From a checkpoint of a small image classifier.
Model: 6.15M parameters, 24-pixel images, arch vgg, norm batchnorm, activation celu, depths [4, 4, 4], widths [96, 192, 384].
Rows from block 3 of a small image classifier, named by matrix and row number. Each number is 50 + 15 x the weight over its row's rms, rounded and kept within 0 to 99. All counts start at 0.
After each channel's rows are labels from the 100 images, of 14848, where the channel reaches its highest value: "lies over" is the class under the peak. Only what is clearly more common there than usual is listed. The data: drawn branching plants.
# conv: 3x3 conv (model.blocks.3.conv.weight, 96x96x3x3, each kernel summed), inputs 48-95

conv.42:39 39 41 86 32 26 69 23 66 72 63 53 38 53 42 41 32 59 76 25 57 71 30 66 64 50 36 47 48 38 55 41 37 53 45 97 30 59 43 31 49 75 69 61 52 74 38 69
lies over: wood

conv.7:37 42 62 75 77 31 68 50 48 47 60 60 46 50 85 49 75 29 52 62 36 38 58 46 34 61 51 44 42 34 55 50 59 66 76 57 72 69 30 74 46 99 46 59 56 58 59 28
lies over: wood

conv.3:78 38 47 57 17 43 66 65 57 52 37 44 60 50 45 22 32 45 62 54 38 50 42 86 49 71 31 57 49 34 19 46 47 44 50 64 50 57 45 39 37 65 60 57 46 40 39 60
lies over: wood

conv.74:49 40 43 40 83 48 64 27 51 46 51 37 42 25 33 36 45 53 61 23 72 69 42 28 48 24 26 67 33 58 58 73 47 56 41 42 78 52 48 67 21 57 19 48 42 57 35 58
lies over: foliage

conv.23:51 51 29 47 53 72 76 45 37 37 46 57 41 31 55 53 28 52 76 34 18 81 61 49 29 45 65 20 52 62 68 82 61 55 31 44 49 53 28 37 49 59 40 64 66 53 32 36
lies over: foliage; wood

conv.20:32 46 11 68 77 37 61 44 64 42 73 44 40 57 54 32 39 45 62 47 32 41 62 64 43 36 54 36 54 59 75 39 43 44 53 53 71 59 50 44 27 53 70 68 49 30 59 15
lies over: foliage

conv.63:62 61 43 80 32 58 74 67 80 52 77 77 55 73 44 58 72 68 47 25 32 30 65 57 50 62 56 37 54 46 48 34 18 42 66 64 59 66 64 42 33 84 66 58 65 52 42 52
lies over: wood

conv.91:42 41 71 62 64 46 59 41 43 26 83 63 70 30 57 39 55 45 47 41 54 41 70 44 54 74 69 43 45 48 57 50 15 44 56 74 54 45 11 33 50 39 49 64 70 59 47 57
lies over: foliage

conv.90:41 44 58 71 65 49 81 46 57 71 60 62 39 48 43 31 46 54 64 60 35 46 52 45 48 49 53 22 31 54 59 42 26 31 44 65 60 61 56 45 41 87 40 70 63 33 51 30
lies over: wood

conv.48:35 41 82 72 62 61 56 60 56 59 67 54 52 35 47 61 49 42 50 65 44 16 41 47 42 68 53 35 42 42 62 23 53 68 45 51 83 36 33 53 35 72 24 58 57 53 54 37
lies over: wood

conv.56:59 18 28 33 51 51 43 48 50 45 38 44 54 40 67 44 43 30 48 13 28 57 46 92 48 54 27 51 31 26 58 61 35 61 35 42 52 45 54 13 43 51 80 50 54 44 48 49
lies over: foliage

conv.70:64 65 32 49 83 64 56 32 57 62 79 29 73 59 69 32 52 41 59 47 45 45 28 59 54 62 26 41 32 34 42 50 42 56 32 63 57 70 45 24 53 41 69 61 40 66 49 39
lies over: foliage